{
  "model": "class-conditioned spectrogram diffusion model",
  "dataset": "synthesised sound scenes: up to three everyday sounds over a background",
  "train_examples": 26041,
  "n_mels": 64,
  "hop_length": 160,
  "input": "log_mel",
  "spec_augment": false,
  "win_length": 400,
  "conditioning": "class",
  "arch": "unet",
  "objective": "epsilon",
  "cond_dim": 256,
  "targets": ["number of sounds"],
  "num_classes": 3,
  "cond_dropout": 0.2,
  "norm": "groupnorm",
  "activation": "silu",
  "weight_standardization": true,
  "pixel_unshuffle": 2,
  "widths": [64, 128, 128],
  "blocks_per_level": 1,
  "scale_shift_norm": false,
  "attention": true,
  "upsampling": "pixel_shuffle",
  "init": "xavier_uniform",
  "residual_init": "zero_last",
  "optimizer": "adamw",
  "lr": 0.0029,
  "beta1": 0.9,
  "beta2": 0.999,
  "eps": 1e-08,
  "grad_clip": 1.0,
  "steps": 18600,
  "batch_size": 128,
  "epochs": 91.4,
  "lr_schedule": "cosine",
  "final_lr_fraction": 0.05,
  "warmup_steps": 930,
  "weight_decay": 0.06
}
Rows from block 6, named by matrix and row number. Each number is 128 + 32 x the weight over the matrix's rms, rounded and kept within 0 to 255. All counts start at 0.
# emb: conditioning projection (model.decb.0.0.emb.weight, 128x256), inputs 172-255
emb.13 [169 159 145  71 133 159 184 159 158 106  43 156 158  94 141 127 105  94 152 138  70 104 195 166 145 164 169 139 160 135 156 135 187 114 131 123 145 143 126 141 163  88 105 117 124 139 146  12  92 156 129  37 129 145 161 137 106   0 187  91 112 133 144  77 123 131 113   6 101 126 109 134 184 131 146 128 114 144 126 172 132 156 134 120]
emb.14 [136 103 146 113 128 142 138 124 142 161  81 100 132 133 132 123 149  94 118 121 107 141 119 103 132 127 138 136 137 140 135 155  75 131 123 108 118 131 123 127 132 166 130 132 138 102 130  85 111 144 145  81 142 136 132 141 107  81 136 119 145 123 127 122 142 121 131  75 119 159 131 137 146 141 137 136 131 101 128 135 125 110 119 149]
emb.15 [126 157 139 146 118 142 132 137 108 159 163 135 133 105  99 120 121 145 160 143 148 147 108 123 211 104 149 163 119 119 144 133  95 146 134 129 151 114 126 115 144 170 123 100 148 122 122 130 153 125 179 161 112 135 131 138 129 134 109 121 126 130 136 137 106 138 147 138 110 159 135 152 106 146 151 116 153 126 150 133 139 136 140 131]
emb.16 [149  93 115  95 152 163  74 166 143 146 100 151 162 161 164 129 100 134  80 115 124 117 125  77  99 151 126 127 116 114 112 105 189 120 168 110 141 107 104 169 129 136 139 109 120 135 137 117 143 126 114 127 188 144 147  90 145 111 111  85 153 129 137 143 138 155 132 133 132 131 147 110  87  77 128 150 130 131 139 129  88 177  99 114]
emb.17 [103  84 133 124 135 108 130 114 142 121  99 122 143 123 151 141 164  70 132 139 145  98 135 145 115 155 126  93 115 163 165 120   0 137 145 120 101 148 164 168 161 148 139 131 124 134 132 108 116 104  98  63 128 106 116 113 118  89 127  98 116 129 140 100 152  91 132  57 138 156 125 117 174 129 114 141 154 103 106 109 107 114 138 119]
emb.18 [129 126 134 146 118 124 162 123 134  99 135 131 121 118 110 127 135 123 145 121 114 133 143 132 126 132 142 164 141 129 136 141 255  88 134 135 122 138 126 133 132 127 148  98 140 103 113 171 116 136 115 118 118 148 112 152 119 156 150 133 127 116 128 181 113 122 138 178 128 135 124 178 128 132 126 143 107 126 143 134 140 123 113 133]
emb.19 [157 142 108 114 140 132  81 146 125 175  83 140 147 134 125 165 123 199 136 137  91 133 162 124 133 133 160 148 168 125 123 120 189 134 132 121 146 161 145 164 149 150 116 128 143 129 131 151 125 159 169 135 131 130 143 145 124 132 127 135 121 138 124 141 123 127 131 126 101 145 130 124  77 126 135 142 139 126 144 128 102 155 131 137]
emb.20 [136 131 132 102 125  90 207 111 141  82 101 124 143 155 160 148 139 121 138 137 204 114  99 142 148 195  47 144  78 145 131  91  70 140 126 130  58 111 152 155 143 112 149 127 155  20 121 101 160  94 132 148 161 111  83 142 100  55 149 140 124 139 117   0 132 173 143  36 196 133 167 105 216  68 101 139  98 142 143 159  31 111 101  71]
emb.21 [104 159 147 118 133 165  59 112 114 107 133 121 107 129 126 154 103 164 113 136 112 137 120 122 139 129 178 115 153  94 133 142  85 108 135 151 143 147 123 155 121 154 118 121 132 144 153 116  97 147 101 184 137 121 129  96 112 156 147 101 162 127 132 158 142  89 117 154 128 156  79 154  73 158 137 115 142  97 113 111 127 104 127 137]
emb.22 [137   0 119   0 131 106 155 127 149  52 130 146 156 118 121 122 255  12  26 109 128 122 104 146  58 113 122  50 127 235 134 119  66 142 118  86 105 161 116 123 127  87 131 136 137  92 132  17 139  96  42 107 135 123 116 104 145   0 102 118  86 124  94   6 107 144 133   0 160 149 148   1 171 153 115 153 120 109 120 109  74 126 138 121]
emb.23 [140 195 120 167 124  91  86 102 110  91 168 106 170 126 148 133  75 159 171 135 173 119 103 115 250 115 112 171 105  53 147 163   0 153 143  86 134 129  97 109 119 129 107 128 121 114 145  29 164  98 163 184 104 129 101 135 118 194 119 153 123 142 140 187 124 123 160 161 162 157 146 191 120 124 132 111 131  96 132 143 112 121 145 121]
emb.24 [ 77 137 129 169 138 129 126 100  91  72 188 116  77 116 126 151  84 134 120 109 160 140 144 143 133 104 126 139  98 108 134 130 177 133 131 150 111 135 125 131 123  82 118 115 115 144 122 214  98 122 141 185 119 140 125 120 151 127 154 116 124 129 158 136 183 113 133 179 102 128 125 145 111 150 158 124 114 109 103 123 126 120 125 100]
emb.25 [126  97 145 167 149 103 100 192 141 151 172 168 153 122  96 136 135 108  79 137 121 142 122  70 117 109 132  87 138 137 112 141 204 118 157  89 130 119 102 123 128 124  97 130 157 126  90 218 134 141  97 133 124 110 118  85 126 203 116 108 103  86 141 187 108 118 140 187 144 110 141 110  76 129  97 178 115 135 123 140 100 156 131 117]
emb.26 [102 255 171 188 144 174 151 113 121 108  87 133 152 129 136 132  96 255 255 121 163 154  97 117 255 130 128 219 118 117 113 154 114  94 122 157 127 120 164 152 146 168 156  92 130 114 144 161 137 118 224  89 132 121 164 166 132 255  91 117 152 141 125 159 149 132 139 212 109 148 134 228 105 114 137 114 117 145 143 153 129 119 127 101]
emb.27 [142  60 116 150 111 171 106 163 111 100 137 119 149 136 125 188 151 119  75 119 113 137 155  75  39 113 171  91 117 133 122 146  23 132 114 143 145 109  97 178 112  77  85 106 106 139 105 120 118 117 100 219 139 137 110 125 159 130 137 100 172 113 135 132  92 133 163 115 129 137 125  54 125 104 114 138 135 119 134 122 154 142 128 119]
emb.28 [113 194 123 168 102 143 137 149 155 170 209 125 131 139 122 129 167 200 200 130 124 147 154 107 167 125 219 167 140 127 141 146  92 108 159 141 124 136 180 135 127 157 122 122 134 127 143 162 112 143 184 250 126 111 145 170 133 182 133 130 130 113 120 120 121 111 169 122 140 157 110 127 119 138 161 155 128 130 112 130 115 138 136 140]
emb.29 [114 138 122 155 133 107 105 118 129 132 154 132 145 132 130 124 138 178 156 118 130 140 118 129 120 128 120 129 109 151 131 127  89 132 136 123 120 143 155 125 125 137 127 129 136 139 130 163 146 113 123 120 131 126  98 137 122 177  98 146 131 125 137 124 134 130 134 170 119 137 136 145 133 131 134 115 135 139 139 117 137 114 121 133]
emb.30 [136  60 111 145 142 132  59 128 107  51 150 121 111 130 145 102 234  33  24 138 140 141 115 108  37 120 118  59 136 204 154 108 233 116  96 136 124 135 139 128 117  70 125 165 125 146 159 168 141 103  71 121 122  86  91 121 140 221 159 134 112 114 140 195 140 147 138 155 127  91 101  53 103 104 124 126 151 142 132 113 122  99 128 129]
emb.31 [146  85 121 144 121 113 156 164 105 151 113 142  92 104 115 115 163 108 104 140 103 121 143 138  73  97 124 134 117 129 116 117 190 132 133 106 125 173 117 159 116 131 112 129 135 107 125 136 151 110 101 177 139 147 109 151 141 127 177 131 129 116 124 131 139 118 139  79 120 136 126 108 132 108 110 151 119  84 136 147 176  81 138 120]
emb.32 [140 119 112 189 123 115 107 140 135  50 131 163 106  92 109 135 124 145 119 130 131 149 112 124 109 112 150 118 160 109 129 151  55 110 137 132 146  76 144 125 134  79 144 143 163  99 108 122 122 132 117 231 120 121 132 118 117 118  97 119 107 140 104 135 107 146 118 116 132 126  72 116 112 143 171  99  93 147 156  96 132  98 161 110]
emb.33 [110 159  95 140 148 120 166 147 138 111 170 128 126  94 119 131 137 117 159 141 146 134 124 143 126 127 134 145 139 119 142 139   4 149 138 151 178 135 123 110 131 145 141 135  97 161 133  99 129  95 129  98 167 115 117 134 126 178  53 125 109 126 112  95 126 165 115  38  94 129 134 149 169  94 154 141 148 122 133 109 143 142 170 125]
emb.34 [124  99 143  98 140 131 131 133 112 201 147 127 126 155 147 112 199  88 117 130 151 122 128 144  97 122 149 108 129 200 130 108  57 118 148 115 133 145 140 138 120 157 120 107 128 149 138  16 163 114 113 121 135 133 123 144 135 134  94 163 133 133 106 108 130 136 129  87 112 152 157  86 168 116 113 147 138 149 165 123 144 136 143  97]
emb.35 [144 121 101 141 152 101  96 171  98 151 142 139 185 188 161 193 139 155  97  56 123 154  90  95 110 144 151  98 113 110 107 127   7 123 125  90 191 133  92 111 140 158 134 121 156 125 132   0 184 129  87  56 118 111 110 129 123 134  96 150 162  77 104 115 115 134 139 100 113 141 149 160  90 102 126 128 137 142 137 143 112 188 106 145]
emb.36 [140 144 151 162 121 145  98 127 157  96 116 127 141 123 106 137  42 160 143 135 137 137 148 106 113 172 116 105 120  52 123 133 176 135 130 139 120 122  80 109 152 125 111 116 113 119 137 136 150 144 141 120 153 105 147 130 108 137 121 132 134 117 136 164 122 168 135 187 143 133 124 177 101 116 117 179 124 128 126 158 144 136 150 142]
emb.37 [113 107 135 127 170 142 126 111 134 110 164 152  89 121 121 151 178 102  93 135 154 155 136 125  87 112 145  73 111 173 139 163  50 126 113 115 107 102 159 128 136 153 133 156 116 141 150  86 102 123 100  99 132 131 126 127 107 152 169  98  99 109 113 102 119 171 132  95 176 120  99  92 149 148 109 130 121 119 136 151  86 123 124 103]
emb.38 [136   6 114  77 136 115  68 114  75 184 117 145 105 117 133 104 235  19   0 126 136 136  86 147   0 142  20  16  91 183 135  90  43 127  87 124  91 107  89 116 151 147 166 124 148 122 123 102 164 104  26  66 137 123  64  75 156 106  96  95  98 135 112 135 143 152 140  86 165  71 124   0  80 158  84 131 156 104 149 125 118 100 142 129]
emb.39 [110 197 133 181 121 137 131 139 122 118 142 138 142 121 108 139 103 216 183 137 125 138 151 123 196 135 122 178 137 108 167 136  71 106 120 171 123 114 128 146 142 171 140 115 104 150 132 155  89 107 183 251 141 124 116 129 159 154  98 102 120 111 115 142 127 131 134 112 126 137 102 144  90 138 113 108 126 131 145 105 113 114 140 120]
emb.40 [103 103 133 109 127 116 123 115 114  95 114 122 144 139 121 124  72 154 123 100 151 118 108 102 125 121  87 120 141  87 112  98  77 154 165 145  93 144  91 142 130 110  77 152 109 128 111 100 119 159 105  99 152 122 140 103 131  92 133 173 109 153  95 142 135 146 142 136 104 126 146 104  93  90 140 178 130 148 111 108 125 134 137 138]
emb.41 [137  87 168 123 135 126 160 112 108  94 157 115  70 113 129 123 157  52  96 159 126 129 159 166  96 118 160  99 139 145 129 116 255 119 155 116  79 108 182 148 157  90 121 118 144 104 121 234 117 109  83 146 106 160 170 166 139 134 201 161  97 154 171 127 112 146 149 120 161 141 111  89 167 160 144 107 118 136 141 173 140 147 123 162]
emb.42 [163 164 124 111 114 119 163 151 115 165 118 135 112 135 122 118 195 207 167 132 115 140 113 111 157 102 195 160 102 166 136 126 175 119 135 142 134 111 168 119 135 167 111 123 145  98 131  66 138 112 140 181 130 155 159 181 108 102 145 144 139 136 109 117 140 167 134  78 118 163 125 115 142 121 116 156 140 126 149 137 131 137 100 126]
emb.43 [146 123 140 116 141 151 127 148 157 136 134 136 116  94 142 153  90 116 116 120 138 123 153 100 126 111 148 124 137  75 119 112 255 164 138 113  95 133 116 117 115 139 108 133 124 128 120 138 144 119 137 120 118 139 122 129 108 104 148 153 132 129 153 173 144 171 129 192 128 138 118 146 122 130 159 132 124 110 152 165 112 132 138 136]
emb.44 [128 174 111 153 144 148 150 114 117 224 201 119 146 125 140 149 150 220 179  89 130 120 172 131 150 124 144 182 138 136 118 119 198 105 114 128 137 105 183 138 108 188 128 135 127 111 123 114 117 123 141 245 135 125 130 186 126 155 135 134 132 133 136 128 129 157 134 118 126 191 138  95 126 138 111 134 137 124 137 123 128 158 139 161]
emb.45 [ 90 129 115 103 141 100 116  97 108 141  85 120 123 112 125 112 144 127  76 125 113 155 127 136  49 104  72  90 123 152 134 116 161 132 101 141 142 129 118 149 112 111 113 160 121 158 115 181  90 112 120  43 116 113 133 132 143  96 134 163 111 136 140 135 145 100  88 183 115  77  96  73 119 140 119 129 138 128 121  88 147 125 170 147]
emb.46 [151 147 131 127 134 138  43 148 132  98  80 135 147 125 114 161 123 185 100 144 118 138 125  78 148 138 168 104 129  87 129 135 132 150 120 129 133 130 104 156 136 121 109 140  98 141 149   1  98 155 108 170 155 135  88  96 128  78 139 130 146 120 136 104 120 152 113  98 159 134 120 129  46 125 156 146 118 131 123 140 103 127 110 150]
emb.47 [115 105 115 156 118 146 113 151 121 167 142 104 164 158 138 130 101 144  85 150 129 105 173 131  85 144 114 134 122 104 137 107 107 163 104 132 153 147 110 149 112 123 125 120 134 127 143 255 136 143 124 154 181 131 158  96 140 157  83 148 154 142 150 161 140 116 100 202 113 138 153  87  83 125 108 172 139 117  99 103 121 133 125 147]
emb.48 [150 181 130 107  96 122 106 131 136 154  93 152 149 139 156 131  84 151 176 121 118 145 116 115 137 179 117 146 143  94 146 132   0  99 113 156 143  97 101 146 142 156 131 140 123  98 114  49 135 139 169  96 108 128 137 124 114 116 103 143 132 131 137 145 139 129 137 137 118 165 121 174  88 125 114 176 154 131 146 146 151 132 119 130]
emb.49 [115 187 129  91 123 106 157 136 119 134 179 113 129 113 128 137 147 149 180 134 109 132 150 112 198 142 174 153 139 113 153 190  39 105 153 133 174 115 189 174 105 162 131  87  87 148 148  50 159 131 175 189 155 141 125 159 155  86 106 145  83 109 151 122 137 112  98  83 134 154 122 186 127 123 111 140 124 114 121 116 129 139 114 108]
emb.50 [124 130 138 143 146  98 105 125 115  86 141 146 126 109 126 118 100 121  84 142  86 164 170 140 104 106  99 105 140 136 142 192 106 145 146 114 166 117 140 143 145 113 103 128 128 109  88  62 133 116 122 117 113 107 135 122 140 136 138 116 122 118 127 136 151 121 143  79 120 122 122 136 100 145 129 124 134 151 151 120 149 129 133 151]
emb.51 [108 175 133 153 106 145  69 132  89 166 111  98 119 139 146 109  89 200 184 144 117 130 110 141 164 113 126 140 135 122 107 133 163 139 125 132 127 101 133 126 116 167 145 108 158 150 112 158 106 137 166 201 124 129 162 107 111 106 173  89 123 145 139 148 113 135 118 116 129 163 112 103 101 133 127 114 115 135 121 121 132 116 129 119]
emb.52 [138 158 136 150 138 134 113 138 125 139 175 132 138 135 142 139 131 152 116 121 131 136 119 121 139 112 137 126 118 128 131 122  85 149 126 130 117 132 151 150 141 131 126 146 121 127 130  57 128 127 146 130 146 132 137 151 129 135 130 122 128 122 127 131 139 132 121 135 139 132 138 119 103 146 113 134 133 107 119 109 120 121 131 143]
emb.53 [113 111 140 167 169 113  81 139 103 144 126 137 124 107 108 134  87 111 152 136 107 144 132 150 121 131 147 154 131  87 143 118  33 151 115 112 122 113 117 140 132 133 142 158 129 140 114 178 119 107 131 113 132 159 144 104 138 188 127 109 114 139 129 149 135 117 113 198 124 156 126 131  80 137 137 147 148 120 139 136 143 139 127 131]
emb.54 [137 147 151  85 131 141 106 112 152  89 126 139 121  91 116 120 140 168 134 119 150  91 130 136 100 119 175 161 130 138 124 121 193 139 132 138  98 116 151 147 151 131 126 115  99 113 111  76 126  99 146 217 119 141 113 142 115 112 184  95 116 119  87 100 132 149 120 101 160 161 177  87 118 138 138 145  85 118 111 140 145 167 161 108]
emb.55 [128 183 140 164 136  91  99 138 158 141 150 123 124 154 141 116 124 196 166 115 114 153 115 104 127 141 170 147 129 110 157 139  98 135 117 149 130 140 137 149 116 161 148 159 131 129 154  82 130 126 167 177 129 126 123 127 132 135 105 130 128 143 128 105 147 145 119  95 147 158 113 124  87 118 109 147 139 124 116 140 126 119 118  85]
emb.56 [141 149 133  98 135 121 100 131 122 166 122 153 131 138 124 145  61 176 138 111 128 141 129 110 127 123 165 115 144 121 143 109 118 129 163 107 161 115 118 146 143 143 115 143 148 106 108 160 122 139 135 140 147 117 167 141 137 141 126 112 168 105 101 120 116 129 129 192  88 155  87 184  90 121 170 161 178 134 139 142  93 149 125 142]
emb.57 [140   0 120  67 112 110 101 139 118 143 125 127 149 159 139 128 255   0   0  82 100 121 135  91   0 108  35   0  56 255 104 101 255  96  96 118 117 184  84 144 120 124 129 113 113 148 167 226 191 106   0   0 135  82  74  86  90 127 100 145 150  63 143 136  94  93 111 123 118  85 172   0 107 122 125 131 115 133 126 137 159 162 155  99]
emb.58 [123 125 136 117 138 118  93 148 145 124  75 151 133 158 138 133 119 174 144 122 132 123 131 119 120 121 163 151 127  91 141  92  56  96 117 109 127 121 115 129 144 132 114 138 124 116 131 132 160 124 124  18 107 126 153 131 118 118  82 136 114 108 133 130 157 135 138 169 126 125 117 143  88 121 125 158 146 140 129 169 134 139 144  92]
emb.59 [110  75 137 118 137 113 110  73 116  84  61 109  98  99 157 135 144  62  36 146 111 136 144 175  29 160  94  38 153 146 159 129   0 128 133 149 119 125  73 107 110  72 155 154 120 126 123 161  74 132  26  49 127 120 109  63 162 117 127 116 132 127 145 157 139 109 124 109 127  93  79  75 113 164 107 132 129 121 121 126 121 101 112 175]
emb.60 [121 147 133 160 111 115 255 102 144  10 109 110 102 107 129 118 123  41 194 143 108 134 123 116 255 115  45 137 127 141 123  97 104 121 127 128 100 132 148 126 134  54 112 118 144 132 112 238 130 102 170  82 112 134 122 130 151  88 110 119 154 134 141  55 106 130 131 135 144  79 100 210 255 136 130 116 120 112 124 144 135 123 129 131]
emb.61 [124 106 139 152 125 110 106  89 177 180 120 169 112 109 148  70 102 169 126 125 166  96  91 131 109  72  94 141 105  69 165  92 255 140 132 152 125  94  85 156 113 133 142 125 131  86 107 255 151 167 114 253  90  76 126 107 137 134 152 151  58 108 129 150 129  97 118 156 107 137 102  87  84 117  88  99 107 112 125 112 156  97 146 116]
emb.62 [110 168 128 158 112 151 141 137 127 162 146 148 138 124 112 139  59 162 151 139 143 128 137 121 142 104 110 146 113  75 124 118 161 128 126 135 125 137 117 151 124 115 116 123 127 129 117 153 135  97 136 158 135 148 140 137 148 155 136 133 131 124 121 150 137 127 135 184 139 123 135 191 137 141 131 119 115 124 141 138 128 110 139 121]
emb.63 [155 154 129  71 160 141 191 158 139 116 124 118 142 158 127 129 146 117 170  93  66 120 150 130 198 104 173 158 145 140 111 153  62 122 119 125 135 181 123 114 109 107 136 132 144 155 120  99  90 164 121 133 155 153 150 157 135  47 133 128 126 152 125  84 116 101 116  23 122 153 110 151 173 129 166 146 132 140 125  95 148 139 115 137]
emb.64 [130 161 120  87 135 104 224 121 135 105 103 120 141 166 112 135 144 106 169 154 128 144 127  95 115 123  76 164 130 179 132 112  58 115 136 139 149 181 154 134 127 107 108 155 127 152 181  64 138 130 137  61 138  89 100 178 154 102 110 178 127 135 138  52 139 118  99  85 129  91  94 183 210 115 107 118 124 124 134 114  97 142 142 143]
emb.65 [104  40 109 144 127 112 193 134 100 133 171 122 159 161 126 142 194   0  30 110 152 156 109 124  53 121 119  43 135 193 141 120 134 161 117 120 176 137 130 162 114 121 160 157  97 129 131 193 159 140  84  36 153 104 109 163 146 163  98 118 137  99  93 129 115  97 118 143 102 146 159  84 174 107 147 162 167 115 117 140 144 119 163 112]
emb.66 [ 93  10 151 138 117 112 107 123 108 191 139 158 109 109  81  76 148  40  23 137 158 130  60 151  40  97  21  64  87 115 117 119 201 126 138 127 135 140 117  84 142 128 125 135 152 104  74 255 151  97  65 200 125 115 123 142  77 152 119 151 124 118  99 152 141 120 128 199 105 106 162  33 145 112 116 117 129 146 114 118 128 125 100 117]
emb.67 [123 159 140 207 161 138 147  93 134 194 162 148 119 142 138  99 146 199 173 187 141 126 133 139 146 159 133 171 153 132 119 143 124 126 140 137 145 129 158 151 158 195 116 112 107 132 141 144 103 114 150 172 139  78 120 159 113 175 107 122 116 152 116 122 151 132 136  96 113 148  74 133 110 106 124 149 121 145 148 129 149 113 135 122]
emb.68 [118  70 138 144 137 127 119 120 127 115 123 126 124 136 153 154 151 116  98  95 125 111 115 139 120 162  88 105 140 141 116 121 154 130 163 114 125 156 109 134 149 110 130 131 138 104 131 218 117 122 110  79 104 130 115 124 118 123 125 124 111 118  73 153 124 130  99 158 107 123 151  92  99 137 140 138 144 145 103 153 156 150 129 134]
emb.69 [141 105 111  89 141 140  99 121 113  91  78 113 100 122 166 121 126  83  70 139 100 106 121 129 107 151 100  61 153  82 119  52 255  99 137 136 106 138  96 113 121 107 113 128 135 169 147 241 104 134 110   0 128 141 145  91 131 132 174 108 111 122 159 167 118 129 123 208  93 129 110  59  94  90 128 122 125 118 109 140 115 159  84 146]
emb.70 [134 124 110 178 142 145   0 107 124 134 188 119 157 137 150 147  46 132  89 122  97 129 115 125  70 122 189  75 141  54 130 155  92 131 113 121 189 131  38 147 113 141 115 128 120 139 127 253 139 122  63 253 120 162 172  34 141 255  75 138 142 132 138 191 109 114 121 255  97 104 105 129   0 131 119 131 128 125 121 120 153 130 122 157]
emb.71 [133 149 121 143 149 129 136 119 133 128 142 129 145 142 146 142 113 171 158 122 127 125 143 142 151 126 120 148 128 114 140 131 117 125 121 133 136 139 119 143 136 135 137 129 135 121 135 121 128 126 156 125 133 119 124 138 135 173 115 130 127 120 122 108 143 124 118 177 122 136 123 138 113 135 118 128 122 132 119 120 130 149 123 128]
emb.72 [143 212 136 140 111 138 138 121 116 155 117 123 125 114 140 119 180 183 215 135 134 150 156 149 235 148 147 179  92 154 131 126  97 156 113 132  71 117 145 139 137 207 127 120 122 123 126 103 129 150 196 126 135 114 105 128 142 155 131 141 116 101 167 114  99 142 146 142 162 178 129 190 141 145  92 136 109 124 124 129 144  87 127 117]
emb.73 [127 220 161 103 112 142  82 145 157 140  99 172 102  91  97 118 175 217 156 162 144  92 104 105 168 114 162 158 146 154 134  75 121 119 138 163 119 109 123 119 138 197 115 120 159 160  96  46 114 111 165  97 122 123 160 157 120  90 161  95 117 144 139  98 138 176 152 104 148 180 138 137  87  91 132 117 133 117 118 154 128 154 145 108]
emb.74 [ 98  84 123  40 111 166  25 134 129 166 138 136 115  97  87 120 140  90  62 128 120 126 144 121  35 114 124  52 123 122  85 174  74  96 122 150 133 123  84 125 118 122 149 119 119 113 111   0 131 106  37 115 135  87 123  60 137  42 128  95 131 110 117 207 131 115 117  45 113  62 135   6   0 154 124 127 109 156 117 104 136 158 161  93]
emb.75 [105 148 105 121 126 150  55 115 119 137  95 134 132 175 172 115 112 148 101 126 152 114 146 122 102 145 129 158 139 118 130 101 115 122 109 110 115 130 137 136 126 121 122 127  88 126 125  88 111 132 107 115 158 132 113 109 130  97 114 135 146 131 127 145 160 122 112 153 161 116 106 118  99 116 150 144 144 123 114 112 109 114 112 148]
emb.76 [143 148 156 114 144 154 192 112 139  69  52  93  86 113 133 108  58  76 189 124 138 103 136 152 255 126  62 167 116  83 129  92 181 111 135 144  84 106  52  79 113 116 130 118 161 123 162 111  77 139 174 106 132 148 141  91 143 133 164 101 118 136 125 112 144 147 131 104 158 118 138 173 208 134 144  95 113 136 116 122  83 148 114 128]
emb.77 [142 119  53 111  99  91 126  85 103 137 119 142 173 150 118 142 187  74 107 135 114 140 107 122 114 107 151 112 109 159 129 146 108  82 112 183 153 132 167  87 129 123 168 109 147 134 122 142 208 127 114  73 134  72  91 113 149 156  55 141 166 130 128 132 101 138 153 185 123 131 109 119 142 150 166  89 136 134 155 126 118 134 142  60]
emb.78 [139 174 118 157 125 133 113 124 118 145 172 124 140 125 127 124 142 183 161 150 137 144 116 146 135 140 138 127 131 157 131 134 181 158 127 123 142 104 148 117 154 122 140 143 133 128 149 101 162 125 174 213 111 133 134 147 147 158 141 145 127 128 145 108 151 100 147 108 139 147 130 147  95 141 120 106 129 131 141 129 111 106 140 172]
emb.79 [144 183 105 132 117 133 154 141 116 189 129 129 150 164 145 117 146 171 146 106 147 153 100 142 144 102 194 172 130 133 116 152 199 145 133 140 172 128 136 140 146 173 145 154 143 123 138 128 136 117 169 172 101 125 143 158 154 111 149 119 130 150 119 107 124 136 114  83 131 164 114 130 133 137 162 125 133 145 143 125 147 118 142 116]
emb.80 [121 122 140 134 139 131 174 123 150 135 114 139 130 129 126 123 136 138 163 133 146 127 130 119 161 143 139 129 122 126 140 134  34 120 130 134 132 136 146 139 131 103 135 117 128 119 125  69 104 110 136 204 122 118 109 150 142 117 132 135 128 116 115  84 144 115 126  32 122 128 136 125 175 136 145 136 124 132 116 128 131 133 124 137]
emb.81 [122 164 121 119 113 121 161 135 103 192 116 144 138 133 110 128 103 144 140 127 115 137 145 119 181 128 165 133 131 108 157 144 125 148 130 133 176 117 150 157 122 173 131 127 125 139 134 100 134 110 160 184 112 146 129 149 140 120 121 134 127 129 117  97 122 128 124 113 117 129 124 154 127 145 146 135 136 119 137 118 116 131 118 114]
emb.82 [126  29 148  95 156 165 133 145 126 174 154 152 108 125 160 129 181  71   0 141 159 131 168 154   0 142 194  40 138 175 129 149 255 158 120 145 163 120 127 157 161 166 128 139 107 100 122 169  94 131  65 255 139 153 172 116 140 118 204 124 117 175 101 122 182 153 129 102 113 141 149  20 153 155 112 141 111 114 157 146 108 127 120 107]
emb.83 [155 162 129 237 135 108 103 136  96 126 166 169 132 126 115 130  20 186 191 145 133 138 121 118 175  93  60 189 150  49 149 114 255 137 136 107 132 130  99 133 140 118  99 134 151 114 146 255 135 106 162  99 111 120 119 101 134 255 153 142 128 137 127 180 151 148 147 255  90 172 115 231  70 110 119 133 126 120 123 111 111 123 105 154]
emb.84 [122 159 117 116 111 127 142 133 125  72 104 108 149 142 130 137 148 123 127 108 114 135 131 107 128 102 129 127 115 200  96 138  34 136 116 120 130 138 198 123 131 120 120 148 162 140 119  90 143 121 136 176 106 113 131 166 121 164 136 129 128 119 157 106 121  99 131  58 127 152 148 147 143 128 148 149 127 113 107 123 138 150 136 133]
emb.85 [137 173 116 144 109 126 166 115 109  30  92 137 122 142 102 113  69 122 152 124 111 121 133 161 148 137  97 165 145  91 151 103  92  89 124 135 113 139 110 156 158   0 106  82 101 119 182 125 134 124 157 116 105 135 153 140 138  38 109 116 104 127 129  43 114 117 140  49 144  81 115 189 152 124 110 123 128 132 111 112 129 127 121 150]
emb.86 [132  73 139 118 100 102 162 135 134 108 137 157 129 135 139 141 179  51 113 155 151 138 122  74 108 129 116  79 136 181 137 146  46 146 134 120 173 177 141 132 123  94 109 122 133 155 119 114 148 104  79  12 131 108  82 125 131 145 121 169 139 117 161 120 154 111 116 128 111 112 156 138 196 102 152 117 160 137 100 147 168  99 129 137]
emb.87 [103  97 118  22 150 141 132 133  89 140  96 118  93 138 155 152 192  96 102 132 138 128 139 146 122 122  72 125 137 166  94  56 139 128 129 147  71 126 145 141 134 133 135 129 109 116  86  57  92 113 134 131 143 114  89 121 144   0 144  98 135 155 105  92 138 149 120   0 151 107 106  95 159 102 115 119 118 139 151  78 124 128 113 123]
emb.88 [127  18 153   0 134 142 143 114 147 114  96 159 126 133  97 140 219   0  44 108  78 125 112 114  37 140 137  21 134 176 152 103   0 103 138 168 115 100  80 132 121 123 142 111 138  92 117   0 100 145  66 125 136 141 129 100 122   0 126  76 156 116 142  77 104 122 162   0 101  85 140  34 184 129 174 124 146 101 126 142 142 170 120 127]
emb.89 [142 154 141 112 136 130 163 137 131 172  82 161 127 117 130 130 124 139 171 146 147 129 133 144 176 140 119 158 124 160 138 117 146 132 139 129 113 118 158 132 133 178 143 107 133 120 106  90 141 135 175 155 139 122 110 153 135  48 137 125 118 125 129  87 117 140 125  36 142 159 139 146 157 123 117 113 113 131 145 116 115 136 119 130]
emb.90 [113 131 129 119 112 111 118 132 116  47 113 128  93 133 131 124 110 183 135 129 149 110 139 112 148 106 130 151 149 102 155 135 110 146 102 133 150 134 145 164 137 120 133 127 130 139 102  70 109 113 146 146 111 123 126 136 140  98 169 132 127 119 124  78 137 118 126  60 127 133 113 120 125 127 146 129 124 107 104 130 152 135 130 126]
emb.91 [134 199 139 151  90 118  93 128 141 102 151 140 114 148 160 120 118 186 187 139 158 135 115  96 142 120 165 151 133 114 110 107  64 144 134 120 126 136 123 158 139 137 153 123 128 120 114  16 156 151 177 211 158 120 153 163 140 115 136 140 133 137 154 111 135 130 111  98 157 153 134 169 113 122 144 140 149 104 109 131 134  92 123 121]